A small class-conditioned image diffusion model, trained from scratch.
Model: 10.5M parameters, arch dit, num experts 32, layers 10.
Rows from block 3 of a small class-conditioned image diffusion model, named by matrix and row number. Rows with one number within an expert belong to one neuron, the router's apart. Each number is 128 + 24 x the weight over its row's rms, rounded and kept within 0 to 255. All counts start at 0. Numbers have three digits each.
Before each expert's rows are labels from the 100 images, of 14976 (inputs lightly noised), where the router gives the expert most weight on average: "top examples" is what is common among them. Only what is clearly more common there than usual is listed. The data: numbers of one to four digits printed on busy colour backdrops. In brackets: how many of the 100.
# router: slot weights (model.blocks.3.mlp.router.weight, 64x192), inputs 0-47
# up: expert up (model.blocks.3.mlp.up, 32x96x192), inputs 0-47
# down: expert down (model.blocks.3.mlp.down, 32x192x96, transposed), outputs 0-47

# expert 21
top examples: length: one (64); white ink (29); first digit: 5 (25)
router.42:130108160154125124107143112116110089095106125185108068125127104123126137128144091116158122148166143102130106142125133135124118121113120116114131
router.43:084076142092139108155185106164125114125104116116104110132142122146142152125139119130151156146159066121090155140131153161159098128119150151112140
up.0:118110073112160118107132118141138121132160122170116145111087149115141119133121129124133135159117135158124105159137109105167129093154132148131144
down.0:135141126146110166084124088158122136144110170151084119130114129157127145133098126149165129129092142085125086121109116153123123110128146119129115
up.1:124117077091129131116131136138085130144138154114110145124095111102103136159139137129077153129141122143141149128123084138112115135138147116139095
down.1:113100141175105142115120103157138124142155067172122149119105100116130109127192084115160116159133099092098095108131112149103127139135139136119119
up.2:126123051108153133120118101119103122165157133121093132157125124116092113096163172148128132113111145133162142110097100143121114152149135107144125
down.2:141108136158132119101136170119120109160169160124116128106133134153108126141179105108095176144132147123145121134106148158126127159181126117115133
up.3:129147192137133145119107170073113111159140131122119154120100113128142136128171107157139128135121139146127124104143134078121124118111125143131147
down.3:117120121128133154136136150106134145108147132112135125111157133120122096123153158122113174107153126087087128153119153147140122107157104122122140
up.4:135130109108121120140108132148144135148130115120108122107096116120147094181100091152127149116111096122102096144139137108167152090085138112136153
down.4:124154096123154118130096139146157178147143102110155160104114124133072138138110114149167093107090126118119148119116087099123156107086109124129150

# expert 17
top examples: on a plate (70)
router.34:123137147160120122153125083114107104096114112142137088140136117131139166145146092114161125122173135117078123132111182146146134149097149128134120
router.35:154146108151079141179159106065131120122158163100173123144127101146098132146154130160125141100140109111093133135124121090109118140114140112146141
up.7:125101143133120085135169112129095116133155126135117107105164128112120142152125079185150130188171141117056132129105156118144099155113180139091131
down.7:129129123079083123117141147099118063121109131118141094141175128136162155114135100129076119185180179123159131124141215128156130152134122120138105
up.8:145171128144034138129114109182144161134109111125141118126121171129116135144127121155123129178135129157092133135170125130131120139101099138147137
down.8:113102125103127174118104133114098177157125137131148122143147128095146100098127151103129181126141112113174102099114138155120109131102172119103114
up.9:144119100161110119094162135123125144102114144112154127126131124114131129135116151150102120123091125091104108117130077197101119111111115120145098
down.9:146122145101120091093151131098111102104137135139142155143114103191133127108123128144131144094121151140127151105148105149131139137124121131125101
up.10:129129158061120101130110158145123156126167111125128180074153120111119101107097198112108155115080122134162140093159126098080132109193104138129151
down.10:124129098153135085143119123100134085146164097122151094085091104074120128115121128123109084136144096110135104147139136143145106153147077115093125
up.11:103165126133117101140129138136128212166141121106124149108147124155142162093151172109094121141128136148131123137197166127128127149134108136116153
down.11:114089137131166122129089152097109126142133168136149127147128146105160122125111126156163105119129127103113147137136151118115118114104065104125118

# expert 10
top examples: on a plate (99); red ink (67)
router.20:144125132122137102175131135146156156113117138076120160142153123090143104145161110105132114121163132105074130149167154096138108176152159148145155
router.21:088101164134118084102162138229097167133100146137110113160096137183145144110094089101133128131155099147102154114140137145123124137117137139121098
up.0:107163100145127140117129143086136160139096101140117158159118114168115149091163129120124098112149086103082122137117114144134124082130154170186116
down.0:115144147123119099146152129164120155094152155108157108138127118142172101101176108155115139124134124206128148111133102181162126128139157152155128
up.1:104158116101128124120073115113123124126104115159152132112087127097160126103147136123130112082092135157110127141101099127119145116149113147158132
down.1:153129131154110059125101116119107132104176101151107125117092117135177145117144134154147124125160168139151195141102098118122106147100151153145136
up.2:131156124104106132162145112089128175178132184108123137124118132127126138096100134169080139098115115139109129122116090181149189135111118114113153
down.2:140107144149152117104116131136132078151137089098126163120137087116174139161146117134115127127143137124095076143124192144108145138099128155116191
up.3:086163126154132125119103119102121103114167109152135098115122133127156143128095150134130098117144137109167135139121168157156156146146119107095130
down.3:156085127116090125140137124106116105107124102203179197136106156140124111134109087097164165140142102179128134137145145174120146146119110139145093
up.4:132114124136124145125149166142128159139124108130087128102120201133162126169101079111133149127119141133122093131166090115134121120097156118125104
down.4:138139117132081136144153135116131075081140150086161086126160100097170138136117128160118145086171146108164075129108125130098119133141127123121124

# expert 25
top examples: on a plate (98)
router.50:107133129141095168211141129158154111141123130161106096133153130154138134125152139114154117109151053136102126134118146125148119124116127107121134
router.51:106111119112097142195132138175123111129105120093112138150104118118095125173138100125111152162112084108093126156127141078134117122107158151146156
up.0:070157141136127163131146123103124144133142167174144115155137117174076114100136151190123120128091085102127132120098142159155126141110123139099117
down.0:124135106121121064099168086119106115115154137180121143116110089135073131126093118126150101161106063096133137156096132120131107168094100141130102
up.1:086122132097074120157118135089150137073126155129148170135145120153068161093142120129128123127135131108105148155130159161115157156136141100093131
down.1:125129149098142151063141143107103104082151123093103114135142134092132154185143133188126151116104129126101116114177099129133161072116152151153119
up.2:133090157132097083185150151092149163105086166126134144123137134119120090128135122074146160135142110107114192173133127074148105149141133138146116
down.2:170101149125169131100152129138103116111174119176109105111103142090115151117119093094086091142159083121140099174130087102131119123155097150152147
up.3:114140125129048135147106123099147150115103166154129144136158076148104138135127171125097104117146134090131120121157125120134129118135143090120129
down.3:151131100111095124111136124132155111106165179103092070120173125147113144133157122167111145133111106137156118121142099108141132097190172106103128
up.4:165148131160111119122116122114141162109163141115178116125164147162148124097146192106145083092151141137125132079117135135108148134147106107137136
down.4:144158101052108103152133116149137153123081124147113102104151135178147154091203130160109134139133105139152142134133136129138138120136159155121134